From a checkpoint of a small multi-label image tagger.
Model: 12.7M parameters, norm layernorm, depths [3, 4, 7, 3].
Training: soap at rate 0.0034, 5200 steps, batches of 64.
Data: trained on simulated telescope pictures of galaxies, 48750 training examples, 6.8 epochs.
Rows from block 9, named by matrix and row number. Rows with one number belong to one channel. Each number is 500 + 50 x the weight over its row's rms, rounded and kept within 0 to 999. All counts start at 0. Numbers have three digits each. After the name is the row's rms in percent of the matrix's.
# convs0: first 3x3 conv (model.blocks.9.convs.0.weight, 192x192x3x3), inputs 0-21, a 3x3 kernel for each
# convs1: second 3x3 conv (model.blocks.9.convs.1.weight, 192x192x3x3, transposed), outputs 0-21, a 3x3 kernel for each
convs0.125 100:452466472491446563537521503497524516450495440498524514492457507515395453528508531508542559464585468424488496452532497474499449579393494577489459500487498479527463444543502477439447565439462469499402550543659489503445519399395501480495404518487483467494483439438488489466455481453495456435457442477459391444538556634423586501524444538552518454468501521496556523532503514501548548380362381554532555576492470507507511519503489468546443523507457501524529491426474577506423577499536489471520514494564518529470499642494456496436495421412609531489470486545587490474552479512418491572518472525449448480
convs0.126 101:441545491543461476472422509508522478519439603539572589539559470496541459469482504415453517400557560432552545548526530480499520569521432517534525517506474536456438506544531554582453567422475475565528485523465460439519473428532551517556473612490550498551531537468486526481408505485594455618547461473478496504579417480487419453523467536521524474527495476468457530500474491522489519428460570507490538509460522448484472577463560528456522481471563433545533512504524499502435369518513503543503533512493520486451455376583540524491478434487493468454442537570507518507524461503480646441496460463513455563
convs0.127 090:512499519496519569471525465484584532476474490421617520549454490514520532540534582554562437457393520497493558522515540524581521489544542466496508659581375487560578478477473446434567424459460504458500391492560558442436479519523546493501554459486530534413500513534536567534540466477504530477560482600506484486496445538400459534410565470464579593515448505572402457500524511517484512449474558478515515491511440545454452580569580510446432550519480466501464464524522501474489517404498479541438528560548499504504451484549563504537465606465442509470401661544552451475531527381437620498486435400583583585
convs0.128 111:525433514608560481352517492536454539515468434535438487460525508445596416487373551493469479501486551474586465488509450523406505547491519401493500491557522432502491515496527422554428528528579496522542581451438435557590463504595474518555411513489541531475426514525519548461507492533494595529539426611456478525525470525503506444436513449557478456414592536486479522518494455524465503435551572456506415541455436579499542499394482484579472521447441470460536519565452455448565527442502512497590520455587537548457611445473441422513646418478420525516554478650406528484540521461421504501539486415510524595
convs0.129 101:427464501497504580538408376497542500478546550601468505527491506521500508443518437581595364530546497477491603469494474518574565486510517472525469488572446591470490518409535582541495491514470491443457499497515369525495479517511490423546495429512482573576537533468553455525480460462509473535497539467408522501657503502381450515516425542536512531558460435461499510562464540526509508513512436545571451533507461522501454525547480403448526521570457554449478543572495523561539596520450488477530527436488500494570486492485527504536470487513438474530471534444483496472516522392503561455406525575546577501
convs0.130 101:462516495451586452487543515498461509471499540564422472509440545480462536563561506493458508528564440486559429381558484488419537549506537431600501502562567470448543493512568583440472456465435482453501559443538557548528597608452512469415453410597586510408484513455452521491476491409630491524522532453477489500496523637566507442498512551486456523426592455539454534519628525492536459559515553460468513443595599444481521446582366503416514419493485475533514540489530506487475405535497533496457592591429477616491518443474405539450448532453468469491559364497516536469505447498590441563526508522475456532
convs0.131 126:465386489522412532531573528498418528474461461499464492490462538501496487494477389492480660470455562466470510460516503467473479548489431442538514526483423561529485743553569468617672441402488493490494506508501497551469555459460555488502515645480481477485452492509557543529484525582537509458484515496538514491515548473435501493563537459470429555498480500463487518505501548519512477559504539505546545464604474460448559476504541518428485493544542440444573426479553471463501503420512472495471428368497456403463514418431425506465529528485551557577511486509555549467497507500557430523489553456421541484
convs0.132 104:544513539458617476356642570478538550460551482556484536512460467452573490522475589511485536377491523499498499416459443570365506511520606485511511534506547442535475455511485530506504431494531569504471533416481417498520576397545525445506398683474583482542510521417474474591512516473526463537502568461541455499538484443542416481433554485497563530471462531572487506458554512479481406449585462517560520492487556502549407532441534515588464491501516446482521484448520456579527537383482474364518511508507526570543552535453476473534485442501500532484421452468471508504552518453525556417537460502485499533
convs0.133 092:450514526502575570401448487469464487471553485536512414550471539429677547483618525449526393568577468617563397480639550514512515561477458470599550518523540559506435428467480457494457507536462423446485501475494484417497484530470603581457482479504543587540484507478394539467518445411497455470542497476542460463534468553488474547568509403492510438433457465525548606566489495571523449457486611595443447589517524466466565568515480449449535521458471470502569528494519462571475586493420448483480579545509504475391512438423504478517632459458638439488483358513540561496468529509482527487389494502561419580
convs0.134 098:525508459501500512423487535558474562490544545483641441491528487495492464480443563628406445527518577536497467443513564423537564560450474408479478443556400556364523480537560495452426510483495574491486581413479388447463472418582427529590561626501471507454436546480507390547492493476507474465539498493491450441440444563513500490517515511488598542627477466509473502422438530516496561531462447584556474474508528532570502488463475475495432489499535541563431518475482434445531471581552511475452532423492504438524396475573516525509493502475516505494558566486548437585575525476404545391544418533435444471
convs0.135 092:537558551519439489554554424449525476454518443557475452562531475531605418575528488485435512549571404578530523489514561524464604475417527481486474426478524492434500457354522463477479510457476583435572446516528461486450486518457505379451434509518445448551454544546510501532462527459541448448482534486504401600458542487524517509544512505512455503418506456508493522460521500414560551496588474435504567415535458467493479445521569539507501490496506559473592408494475577438454470444448464586530526526464483623516530511489479459521507556527533548489507442514446508499533464419449509511503533540459503466
convs0.136 093:526463459473568482571577478458479493437538576506465382525455443513541427491454583466528621443566449517543527508505497537441549523520427584494396544367557445420496492461546569490499517432448501505431540534420491573464616383624527471518509433491481536445546492473513414591472471458564476503453517523502443569526485373504453592508500423451520503509547513500528621569518560526518456474456486572415414526568493501444617517471495541401548483470465522522547425538503488438515460558558534568503502527472608449475504397595520516465525472547458471493508584501385566472538575480551550496353546396624501511
convs0.137 101:526537426483467509498421419494491521462567429472491588547466417464564507497532618541401622459433568498484497499490450403562484476509470367474501574514423551402423524506463532468486505498488510504458474442532528490517570513484467526498527487515513526484459471450539521459464515490500477506450508503516472487499522565462551580476449508506509522411492655528446474573544495507474565479513542489591527460480451592501433388532506491494536494518552473466476520438506567537549503512431510564428444429596440460460509431633498523415414581434491534481622562545491564528497521547467520511471572495490424443
convs0.138 130:505495513444456541469477512427466493532381475549514491459524505480528475515443536480567493510493495520431481517472466419524524548528451486508511508521543486536474502413459464489528526563513478618428562513415519415621543536426451474527554466517494525466552495478475537489504455495533483497532551530562427604511530518524563451506443493474413475558479544449513512534518428550465549534378451545514533457490467548346530453425540394507459450533479498504525502506506500509514464449565517453415543464478510444509526405477533549469568473538482476495530461500496463540459541417525527472570528485413472567
convs0.139 104:534442499513490516405557580459517549464602490475546512495434431462489441523529549490474531471459508525580468593534499442455503517567542424475515576540418569466401440483443542518565472465413457488492519527535520536511530492537427611564536564367548465488552482585427478478508455539550646379496414440499515428483504472453472548447500435574522534577354493531486463526500507455539478446482548561407522464452514479490473417489524449473456505430496445382574567412581518492469536475406450493451496541487501568483518416522469501480514470497578482554498538410529483525583503541469401506542510449536488486
convs0.140 109:619519440497496419387543561537469470411519455464440514514493492518477528560500515552481613420489577496524621515515563599449489494493561493418469475562406522564514543534512583569537439495555548450460604413479523506455593518541424534406478484378485526481511460539494541516626537521523528536488562551528425610468497497481481537461406546515417519504455512473412513582414533563515525612534471384531553544481430459379500469500482499547543555526512494429547446489509506485478518519443581533469512511438523604509478499519511453474575593456420528485482546423571498559410513509504466520536468507486512490
convs0.141 094:528425490496538479500612505568512553499502470512484489465420500485611485465486559496472501522465535481538513535503555569488515485426439450565581522594427469516559483479487482535562441466467430487519479416499417523479479466508569515391413488552479493524487478525531495455549390504571462502567505540418465537592559490505533507430556524523573587554454517525468510479478583570591506519466574498600500452516506543507498484513491480497520564490508461479530528515522454481533493540519459402572425563472503422430632490480479408455464452527542477569576473481410594520486511522485451517360616472502626518
convs0.142 098:497534516523491509526578467450539464582519563468514434495504436497413513486598552492577427484570584596480477629405568518516527579527474456448442535524536529443567530486598421538465448458483570531505539499416476409485527476460517585524478481558505505493489362497477484515410544529545475493517482599424559516534493470445538491522464483491498432530512531622516472557523502588483568584528536529417495581428462513516457581424497443498481475495460479593426625423447465516472551461519472520444512462493557543425554504490613481513583488483570463528482514543509495460518484505483456447612437552542439445
convs0.143 105:538509463453442465441435592538480510485466469543476503544531440513565462544402410480485579490533471486374539473522506521522572474512495412569489524475455433561504515567443553502375565437564475461472456487417560347555544463578535556512486552483556534581539465402527479509535444433546506593619417520443553550504468460514540528480542569588397503551502491527561527513465432596511464505455578453465543516474503446480485418540433508453463513533529546510506396516528384453499485511520452485608416544467599471453422533422458477535531495534520527504466488519526608500528504483487466514459513518502523542
convs0.144 103:482506477455510501532559576606532508481517442451439492503513501507497400487552444534415562558434362531548503485540474543493450464440533490452464584557533484541567465391500502505459539559547490491471456491541417543565512570512488542501531467493451481453491519572521488549506506489576518512446569463478466470563495485480515538440521551490484491475514513499504468602529485493529542466468426491467420490519579516493504494512466498515511487611524541565414465520512496521513485524495518521490536462537555488591563502480390501412533559430588524467436466513492434490478438464529506500445579503444393545
convs0.145 105:512549496484476600517477529492521393490502522516468536488547390519411532538513500501546510419527530393518497550495419501580549471552432548490442447550524490451456474486538582484437501467552489521470527416442514515487547511438500489458554496519505519456520478505479476469461474537530440466420499474524476437476507574416479443500519514518513529482531540477484473505546465474477545452487522488523508553505504512519486475474535462509478523505531544538560491536523499455476455492476542490588516470492549494452376634518556495474523571405498548408459500545555532468419459619442540530488432557478464497
convs0.146 102:481498491425546433607508493538495563482599527525463469506520515584501520493578514416562407497513447550576482473580488473505608472471435524502556593451551512520409521486429559484489411549481487532439433442530611459535457493596593516432497505469509495443534632515477492548529536417539511474450578579505409515483447548504453544468476528395538469510457510470535535472578521510499514479411496471512511500575409450544557627560469468509471472488558510519541444464558434502458489563498445508474502457427509512578487551497396481499513479505526512510500410551514637456546563464529524495534562575529533392
convs0.147 098:526510472437519513407549544493505593504456559520454544534583454436462384485450441470566497516403683443459536499443526507552500589442517481409551519573429488529532527551568466547417466483492447514492575412550445610447460515473492457566520471458480502534463479513559490500482427465558594489513442592497486498551525601543481432460600517594529412484451501471483464509497520460539513480563523438536555468355572517510521540442414543502520460583530533521431525543506495554439366406582496496507497428483449421496510499439461432472485478461527490432368496486538453429368556520531435557524482424487538550
convs0.148 094:463553531526544548460421541474512495549601486461573485429502556464515519476478603575542478491451450400508503497449435459567544561503547608521537526456389546576551463534429513442481468535515477460461582535565539559524551489515496423442425548500525428541532469543476494496529484518546475516523513460469442519547482453445495536474548480538508527485563521476574582526458555582533522438444581502572533435548353473479506438472530538595442530543506442399504497465517474465492499477561424544465561515443442563488501526511565480533391413484476515506455429482526563577489456470509545442514470490408507487
convs0.149 123:454576496579484543501437549527517478596601567524462523500420486483590659440546601477532540434597469410572583418487542542537560533476489549482533425405530451460503441431477516518527620546614343535566494560495530474461545412504420491427575532495510526477527494550540453499471476505554493427483506467502529528537545499476444555531529556468496540498489448466439500504490585486542510583425470541588447457586490505480504476490542518555513575528475527522428504550518460534527504580478544475505552508539483536465515459494511527456525486433501544591454470699497539450572475551538393506522500603470479452
convs0.150 092:558455554433554509487508492511518417461505441540448497543548549502420530401537511525426554454521418468506489497451549532552418490488508506434439495518428531488488451553485550446593430580482506501502501481456511463504478440519576503417557521456524468488468451625469456436534485536573529461470439579558484512530482496453567492430445543504590452460529528465523439537567476490558555491433461541486516467526499390508495462572384429462518532549471570495601539498455543439546483474466521452509610424550503562510562577387443476509487399485521476394566537430549454461425589460527552539458409438416621442
convs0.151 092:550446502491537519596428458481546480522397532515527482526456428410462478494472514549484508484521532526516557543500508410598460568546447406511419541469503453498601574513542454464436559577466508528455533382505496522517442453397462472532612422422465533536471549451497513491493522471479564513482497491587510516435469511588488531587528488554444576435445493493486427428552448495493510458524485547496457525462554520487498506477505413512448493516544444587509519481441493471482435582491423549491452507504446608535557437427571505434457512453500434480507484435470410557484560448525447586573507432470509637
convs0.152 109:487439496495532509622519468424497530469614487554484507551482480498488557546511447439524533506563486490453498583503461482465491385480537507510558543519421452494538474497507529462541513560533451449618477623578411503423484615517477563466631428488520432436504419498495513528503446473524474481443525516517454581510544451460496536455573466461444426502521455496499514539476519404570437459447497489501624460538484442478589474472495503560507527449497545467517485484502522454489524508440476504556540567535508587425430531572551516575507482492570516530442547501581473448494455477591466513433447539539504466
convs0.153 101:527579419595484426502524463460521529463462448464440543559445453551554438503497452477539509471460508479440505516468592559525654481512553468461474526470423453530500454452491487436455517546585458529490521497492587524476399445490465497548577504538482502576435491510502464513549468485547558541524529467446490516548478545513472544442510550470551602496530554466486550482491484447491492500491473368545561510496424534541500438565521477481524500444563579494498447416590510528567520486473467488463476452493563459492507552426489548478487443402568500459492532456493539557560516575574455499417443489513490527
convs0.154 095:537501497458535474508495495595538514524474395526422538527452488490409479480464586576557472542485511472534491461439446616424526585619505484488514443431543396568424541479547517410464534481512465520468476519516505543521536476454463479552516523475538529482529481504524508559541473542459480475549706445477429375502624439570508572542433493468524540639712460550503460515525434425588464470529462621551487564476443520625534433344511589512532532458511526508548469457458504509537497458451526453507445540442473496511479384481535491488517443544446462568463507487588444554515442451464534500494622472484489592
convs0.155 111:530476550485517597475487484530429494538481417531475563534520449493548570503512486544527443639504414612538459541526499475457468464500494458528464517578501486504542380501518482341393600487643554524484520544462403518502482492555446433470427478514501491433504566502465535563522489550486531397541524520470485553534507489552461453473511470479537482511468483537532497522489501475515536608485435435531478556565477541507442529536502446512498451445527530411383635525408506430516448437551544604534525504453521487480548489494628537541483489462441492468510533526506492506502503508463556442471482499550454471
convs0.156 088:488545552552552396541568494503422516421492472511437467480421496515518482531458386602443488482526496466489386565412446512473536435543468475463511533479499479574538584441505448527543464479488496528450422499569578453497522514553520446477536550401530531554591465526476553555546503411486523442549546463523432511585500414503402502526456507532502466364519556572483598518505519468440473501463554495521516526438566480504516508490478541494547470436494500494499562484494484454495459510476422528563510525520480552409493528478396446567529499509562527438489523563506443586582451374521557477519520507367449462
convs0.157 104:493494471511489523499484458462477436498416383448491548499519495502518431554454472505477577681468546591513458471425399451518506499512544514472492477517528537531544472648504561526416522479471454410508458394494417550558501477661551428491536512496509464451542462483453520509501419431512561498553555510439567601489675515515552505515487488577591507521481529528500508497431498504520485598500477495529349492430448523408529431437482462427457543475512500474488497450538557484605477473455439465453530473508501484485481542501667487427582567419515523488508453513426571477499564484525536512562402497485504537
convs0.158 099:467533417499518627518411538527495501484432473438559467469444521555487563489472451521472509440474465526446565480611447515465404489459469526494468555522548456501539461498512473481492429470495535556416489472596478509483467425555467551525426505496461461490553540526474452520471496453441543517554489545518503526547522552444538438436495441484736563467448554487509466409601547511510443434447589492538454590563433462573540555573503512522491514622468528574522488461468468461483514539469538579471430466505497546505459479437542439492451462429554609549457491454517497503555465481545501540483547467434529508
convs0.159 094:549574630503501402462510500522541513563576448563449459510515475511500531571455610567493441540483450480487468471504510482535593491486430389470477477497527529482504519533422532503510461456581419493568488502441513507470482477491454552489495644514476491539576465469540550487451479446405524623523535494429563463453417511528551462450468522586514445404471449400502557509577513510598538476435593500504546467470504513614507513467473489533468550551568481558550480496510506531483472490509587489439502548450415461440483530444470492514462561456551519447566433543426566573501487546543484546492433549456454472
convs1.125 105:490624603475505503525489503443492464457499528506437481476482496575498505482574572541470521488519595535467464517499455453535438555505546530515483405478465490405549552525485448416495432429505535548498525413501565484555460447507450502446503538484492545469553445552469500618472553551548516536410542549460397459470459588530566446459548486490468475475486598510570489491486515526436534566633518604552585340663639487554475551545510507516496535492504473427531479542471568474487544470508429476579482596482521636424516558456447495552484439511513449450413446505557413403457449571519411504479471491494514549
convs1.126 105:472527528482476427497390495563550511436466457521459447514434458505433506518549507533478601458517496540620411531530522501536545539576493458436470458566492457426463474469582579531532419433491476507486460471536493478557526497612409533514569453416517514536576465480532524467498474562461477493491500541574551503516536511562482557444571583499457470400544432492469522496468445432469441491550437502559589432449542550478528553542482475474560530531554520505445552531549539439561480431466413529520441515456497515475465607439551533453409476520439482510564485528413507464410518467519452519504499524456478455
convs1.127 093:438594437527466529467542575519507488521498512476523557433442478406461461524480564548521502522456460582443405498490499500581534581514510436500379508501500551544512519513449385408499506521540545546504396487496500532558496424471491589467493519501396505513480505533584477505497555482532506514480489522467439626521464389486512549509518501502520522498439523534472522493447480479457523492465504502579524452539555546580577431463545565622424553562422530566623517433463501503432450481469518550538545539503459601398491513466483473525560417428495502537515530527463617493548408598423524473633534407479466551
convs1.128 107:493447567567452440506571421481504549533538502495464534383556516549430506538452525546536498471508503478559492414525605466487475497526531482594520519475505451484547488492486530495523494477539390550520528540460473472508351530534542476533530417482540396549421605485619484468460510505545468441457535545473598485522553432481519545455400510489566535411525471484546494481476477490541477510596471484483505489503538498481565596560493509539475424481520625533473571461485465444433479457452491580551510470547505557559480470533554405513414646507497384522467388481545586549364559462430625490527393476491548471
convs1.129 102:516438425454536420577409546490562481544558514525485476514510536580503502511503508531503548501525630463442509495553470500454487458504505508546442560576477511507487470516489436490437536455547547505468524440438483502507508559511503477504495516544508559504482453521530446458467486453457453495560512553447489359446587577468622620523585466542444451466535505495472551482480462428434452572526527532474609527548527544487506522511478487447433502502499502432493516532473435540471503536504507464480531464543469464444434464524549481469498414555494520602500515507447500419495463533469501477375529535549467499
convs1.130 099:482501538493538442389533532557568500600624521553531549497474531506433522490517464469543462525464488590531522519593428620483422526496503441514457510410487500418530487497506537508507494505546536476466500553551466499454520484444529526523519478494533458457562492536512477533488546448497487492576462559525471484488500490518470519524517488543473397475499457469451561514510456515489494605563524537541494487509426445520511534455507481552504471507490424448540446554510491458551500609546577385435408541524507628551519511515540473482457492470505479491545566384552467533556643476461562542523468579550481434
convs1.131 113:528417499497533490593519488557494467547468430498486512431460479478413472626457379577509446451516488491592527360501534510427607540496431533393332508532437563489421600618487630595563602543488546557394505588535566525544467512509513496483464583504508481502509431456466578478462572496466492570517485486506542482529503486464513500510549530466519562514477465463413477579528502552462493504464454556540521555544471469531451511463458491452518480422500444517474456514511466500508514449469495553510431561560420440487490461391562502578545442462417511513472532529458505448456524465509536473463551511499514490
convs1.132 104:538592575555565553552497485532531511586500517563485489515484503457529454475505502508497468507483470524495502491495539486575390638499535446487566509488437443513521405566557515502489440444494477444541501449629512494518468522468529511421461440428523486463528490520572487488504509483503521462487493491538480526503477541474474505560496515561480427427527511569447409526442414448384504449591496531563483503522600475569478548486502531454557534356610485497508441520513542448506482528575529665393449487355470331577522276587509492470526534490445492474571533478548459564483420532511489409443484548424477532
convs1.133 098:497613431558441509458541559539629522476456511499495498420454534544482565500479442515462569471540583471528519531462490517480460499591475524574454462519606524473468510546566541544428471447511455661528548522464485533466440503530465426531513535485510448510552491457515556538511501485509556510528509466470454502555534448485560541482499470523477522528524417466555551516476515539516509504614573443505521433538570472613479578479465526523489517554498431499456472556454496565580496505504556459467511547471364571399487544461510409393547427488474448493492524522448543549449544419492454531439538550519565486
convs1.134 098:508520479483595489560559444497566539509487435518589381430463557519481467434534594533470515487497555470525455510493499509464546481469625552567504488450513556397537513468513556520414450489496521447506442547511459493494560547565535534471499470464521522498485471490467554501470543493462575547473418564554519496510442521528474440502570507538503454478514408510463521356503559492502459500443499485439553448414466530481580565587468484496578464597539504524460511381494532468409476445543526508426418447560491511531510542575423479543463504543518541527556513574452574482584507513487458466490534386582434544
convs1.135 093:556492475515536536480536469528546453527516485497514505446501463430490530552496510557510532514399419481392569532591563528618456607485506533487523478429554500476498482402484499461492548542463558476478498555477512511486491480597433490499557549484495567443489531503541471532513480505531508576483447549544462473541494490441617465516522520441428443530490511495602533457606513474571471456463550562494573514338562518510452547447524498590458580522527505513459518537562516554425578489483476504503438493567470501480449485438492480494467447512481498477451571456476404555589489507499546506554466529533408564
convs1.136 091:535466498558504459477544481422565372486551405542467575467513502547486463489570455439529443562427490446543525580505477456649594511549380485551533394562419507477444465519498442524550482490474613449516404494505557478467547358481454440501414571494560517514553582496471491489465556466492511488593432436456509425547473548576511456538470442521498550610530515461500490445485378549532474484470453600542495469472516516525476570468497446519473497485483542545519493503420455514479420564505542533392435486511573508570451528505477454547475494426529457506521363534491446589471510537476517487472497634556455430
convs1.137 102:485568534440568500571427475507518452529457493521464518455534525510532485461515429538574529462525560474579491586463482548511641446588484420576489504550486526465624525494551389497482513506552556560490548564547567509478466487453529524488464541394422435454446478521489527480529495512458530378497482511390483607502531508539537570438419535461484585476473563548585495463468531487558606545476512480476556557434538497564464558492485515433566481534508509600561521465494555505503410551471433527572575508386518453464496479578432450375561541461510541469525473575448436669527625397480455538497545505379563493
convs1.138 113:389549494530524475525436456481457491483487503509451546469470497522473375409489562451469543559570506533538585572429501458466584521571485569397539461547487538543494471517494563399497503521494476507526571466563637519593484556506517512499508484575525529452412460550526446578493508562521522504464507561519456510531496492432611474534491506468537502479516511487451456540523596521489425571390453427503703560500453443495496560474569477502522508479522491441639539425619488606511499539451519440493541561530602576431548434475414476391651690381590657491510520484450568471472461550428537499460510435510395607
convs1.139 100:571491496476334537470455417520584492471515511520545461530557557496490504476439468556478398513566577448520536574509540459512442567620510620429492436565479531544443523485483416444431474498534537426377538520538479512481463532443495606410510630453519527542470541467501576571496502436596493440502563475459515564575527586491552550438431514500502438483530536487587519464498510534467449527468503579480478572487464493503498525452441468506532555477512481530521437497630444528510429548521419570457572421495546391472527464584467478450512497449493489514479504478446505481537463567533490555615441518452492556
convs1.140 101:417451604500426467493465567539544429523521511527469453491578448500490543474509563522421525605511467473516452506530517548493446485472437521455523557518517552529435490508553559441479597615566566502497453573470540374551546548454472554521475522562457564507535478488448475493437549530490453458491595488505472545509448452483500484589506526499468480527478566541533492560459395420556455509466507402518457539583521499516470502469506500456544469517469596494617468506472433566474534492544546468475561598485499570555494517514496597426387664403507589487561459451546458562508450490474496517517515438404441587
convs1.141 097:470523518486452625615498367527468528499478491440492476473492498538475463430416565542525526503431508495493405505563501498401544543506517565481559539487507431372536489493557453489436574524484566491558380489433503513408508435455484469489404459491615583552506562527475450557506478433473443529451586451509541590452480382508526596438475531554536411475503583459385583584471479506446524497418490496468521405490469499451617539417557495425502498555520535573532447552472419476504560449524468534579526505521570463646490515437479477427449470435474518483481611507447507501517478453412478449542478483512451526
convs1.142 097:409503536554517522479493520430467435559515536549509531480503514449453456410413432521477527445490566434495542532549535410536486412484551484490494559425528570498534562464386558532531451540510479512485447519499438389424500459476604519491449509548526506541556497504463533488448546527543448564503561525464477501570501462493426483558499459447494472492503500429553515481452452523575507395526398433492544494530585458520432546643430553525587456478506548424450481470430544441510524450447482561507477548532500497545541493547503486478536442507462541520496508501473542564636467500548439485398531487514469360
convs1.143 104:415539504601503486450476584437496514514553549577528408497546439449595432542376494486453365615477526451451474557563509445449489598530496473568504508355495523506490471583459484458441460461511450489533498503407529512392481489446471598571677500417505426500578487430507480479449505509462482448568501554530469544540554458528468522609438474492558461420610485486452590516524456493440468563473463509429363524479481448468512503439565454530533471461415534480554621504547453515539491536459597574489606402553452387573394411505560530427427469440534399525590447489439473477383547495493463440493464531586509569
convs1.144 101:503506481490523484439460551538542443494482550470604512508485454479514520583492393458599453517461501472457435487552477455485479523510560476410498516531498443418526485545547467432467494524434578509542541521550561477547515574429450467545477527517459580515553528450530527481503560656507514551467529504573472542431533513472478478447456480502518519496471544510517476489572462516523536500506568550432484509541468445519544493427464526539402553549535448536382441553433535548426562589474432456493502520435592525364556492499540398628463471489501360457420545522587411572474441547404582585450402500550437466
convs1.145 104:574467483431498501514444489503595459515482459485482545585550535544505488438477458533534499587494510498480490551547446469530498421574496501480438423502520472520487578489478520524551533442396515508516498511501556396423516520548539475583433437517486556431537496597487565451464517506501608567497447490568504529438508515485528443493444405490539547408486554501503474495477407514543571500493415474513467470574557534481562439554536537489515458466569498588542502407457478463472576465543453434570370686390494594385518555378456502468594562536454410486380522523535439490555470625493481404437423561497482491
convs1.146 103:449458517469501529525502473614413512551388511466483444492482500539463490480535480435482506502475547541534516556509492452470504503472465527409469429525475489536508444510479496515560486534540506522416497563532512468539533530540523531458495520459450433546443413499474513486540525515476609475557431507478629556450627561557520448498498534488486499457476491510501512549429468519551503510470596428540513418495530534507443520530428502478541508455517456542493519528419498492559482438452530582515533490518483465548527544498444624595428540434503454528492532462516399494531568459578467513503484543517502519
convs1.147 098:444538435464511515426611500492499434527531487353480531447498542521505473468514433505460373390650521516475576496512466480489469503515537508482425576464468471512504477494492515471516499490520499487456400612466530417506430518485492461525500514471507524516511453512550585419475554477550498484516516489510467448420523488533347564465507576492540471548503487535465572621405455576513492457502384483344558547495462525519429509525551468509562505497460519535404561408480504496503472501540509460530563458608514561566558579432571463432446590500494552562506463511507557512581471557539481491502435586526561433
convs1.148 093:475568526433514527550505408449474512477478423529511461517488468588517538480483473428421497549510549556513401456492496509488488478480529543551509478524538500506477459422526514500425478494515557493522577497426531511471481447473506539465488532472521384458518618544468443486485473501443486467550510519426538426539506536478396522435451531448455469496409505447522468471480499511447515503441445467469515559468508560433488565487560428474539478475556453515554498435475539458424390511594508481433418501525515548499646544438523463490494460512495589540581424571512448428516510388521485487521448517467534527
convs1.149 110:500476563467412582458547551441494451526485580501558581483462461557601472510481532499520544489546625463554415410517548542515450538486570498587467469596566444509415565530502480389546527423535555543479452493581482488528526527489552499536466536514514489446434422503508551415432505474551441522506430462456367518494565457570433629492527560466539507474469437500489478440467512493463525400545617551448617452581479552481515456438635495470503490541417487458515522464581502480540500536607499482515431525517610549440462509490425518473483487500567471583486464486614498415446577471457477542469571407549551415
convs1.150 094:514584531476472450500539496544503482557539476472530437482553522583564484406558502485498506430494529416570442452500562583467477479544504524494498587514546519564463540523538510458547478486538463522585499443407466494472487459474555518458509523507433543569521496529438556472498481504466528414425441452551491555637551445458563478484568519451499483445449542459489544450443486609523491505537593462554469392497521479488489572436506463474481577469444489509470504466520559437502522530531542384509468526589466515520466563485528528519389475536561418481547450530462592396540569487549453580427481464472434431
convs1.151 095:506494510426446550435430483517460526526526459565523568502504528507441539480497420465382488478476496541495468551431599599530447562453564466532429463524513504440460555517530566474583431494487483539528513377548489462467542480517521444557480566490457421506506582483553494543591592422494484540474580488511490529417487580450396513493505536474572483499526513588528484470477595506565516514499462532520510519441577497512487391504483572537527453529505478414495492570451514505530463569522479552449520523401557540385565473532414506509554457449507530491565506394441460573508504427442483484544630499518547477
convs1.152 111:490552457495452548455565503548500501465444582453525565473471552424425479504538517503530508483525499554480451415496612538476399556454524534498462457500576556591475483515436545505510450428502567504490478510474473521463468523536434476561510496457501470488530462476515593492548462489494501525487550489483444442597509511520542502459554495504482515457500553488557521513540599461569408422476522450538352434540580423468466541543495438503524477540504528449437464637465495549518552485400442413554537531497505454468489565518551529494453350499502451513463499500527499432537466533465523521550510477482508529
convs1.153 104:522473546469459492498450439540531539458401585527524467445500489475437467545462388478463496430530486472477532474559526582536493457515464495528536560465458562473431475428502486517542511538617548506441444513546487533566479503498602674514537471494541468467496470483489476404500454527448531545519536477522479483438487547482477389517465530488389575531447487456440608444456559466435513486472408438559475597628536520530479543438509508461534630516433609542550415475506537542409463485458429432520518433522556479487404426621527581462491537513513367443488565501472556489389591554476439520499510493409502525
convs1.154 097:540472507551611586530505421547413483480502619563451615516503457536473594510496458523549541453535448559517455545487554507503536513359594505484464481528592530531479428528519467470491518451534488480546478482626510500501526510494503506453512514513554502450458549436535455523527492497460466474523539498578453448526464434449486563433549442490491570448531439574479485478466541377506563423633521566486543456446507484485476589575455489492525434527491493531619453537548483541526436469482496511470435534532463466528476528481531470488475468487578623446552443382506425536435429558498509465446518451402502495
convs1.155 107:453456513414526423606481486509567560462459572426395388566488469517578448614577572526467638477402527484404534448492578540495493532490419441572526520520514455462528483480521417424437552553412521513520511508534469464472453523521523503515466501498525477328478518472550490476462566476565471461541537479540539513445482526578602422514491458522415377492511482564533482418497484511487516524438614511494483485320518460491500469471461535423530534522457477498512470456500453516565496494520493466451467469494540475582566426541483498459483445500453487451546506548523535500460522408553489514585483547494506441
convs1.156 092:506511477470460458432540495519436529505482462386518451479570595537441475581538481484456512510427530396528523432571522477442492505569446560503554428504625535519432562479495495464493390533526591437483483545425532404501454448468502500553524466470474475474516554383469542525535505421501509450480490480406619468542441462435595470506481545567467476555421526445484530507503548559479469414528561442372497474557506521563526509381452495517458440527532489577547426434524545422522501488470469463538469498497487428506442547541518460427521462513510445494561495437545539439500501439418513490573516487515427583
convs1.157 103:557428405464443546352440642483461416367454462435455558494493576473503559457433472487434454490502490512539390489513519545497466403574509574548554568532522613441439492432463475525530501497511504424417418494438419521491433510558439571609542555527495494535537526543501507539471479523486511509475484495506509459526525495519496468537469453434509433525505496454535548464504561570471514436483499460364513465448513448416492540467451472514478523452517515450570386489551435434584457503596564519505467522575442491504467544483549413577418472672441465573563511513501437527430482573492484510478509469519452506
convs1.158 102:551475504468552524549511507538561582499565448591591558554543486534493500511525525474434547518384531486466403454541522553487489566479602422410551437515434562445518504458443507579511598452565617513399513403467508573546523569488551463461498496484487443503498481515548547399496416487468431565471523459433499511590513539543538510435458491402616463487583470507591578428431476456496515567478411399534432405581528514503472472388480533509511433515484507450489486483464544463511561538453396422529537469455521415569507578503497421552457484539454493451473486524398504539523486413514527495450580390517402517
convs1.159 096:528475605503497538516461465492525484520453432542600424444506452530535558449433505485497471559541453578530479529446471537473523489600480445570472508427533566544438463440529477421551474460469529549531516491446448520458488469513484496561580461413494436455507436524475492409566491443589478465463509541529585521503460498541530459539546408457518483477645492503516529517496621403482511462434538527464558565544408445554607560548517545450498491554511609500455502456551431450540428395580528535464546433477547428572543439528493551537431466515549371495527427549483567536459547474548527548390497495466562487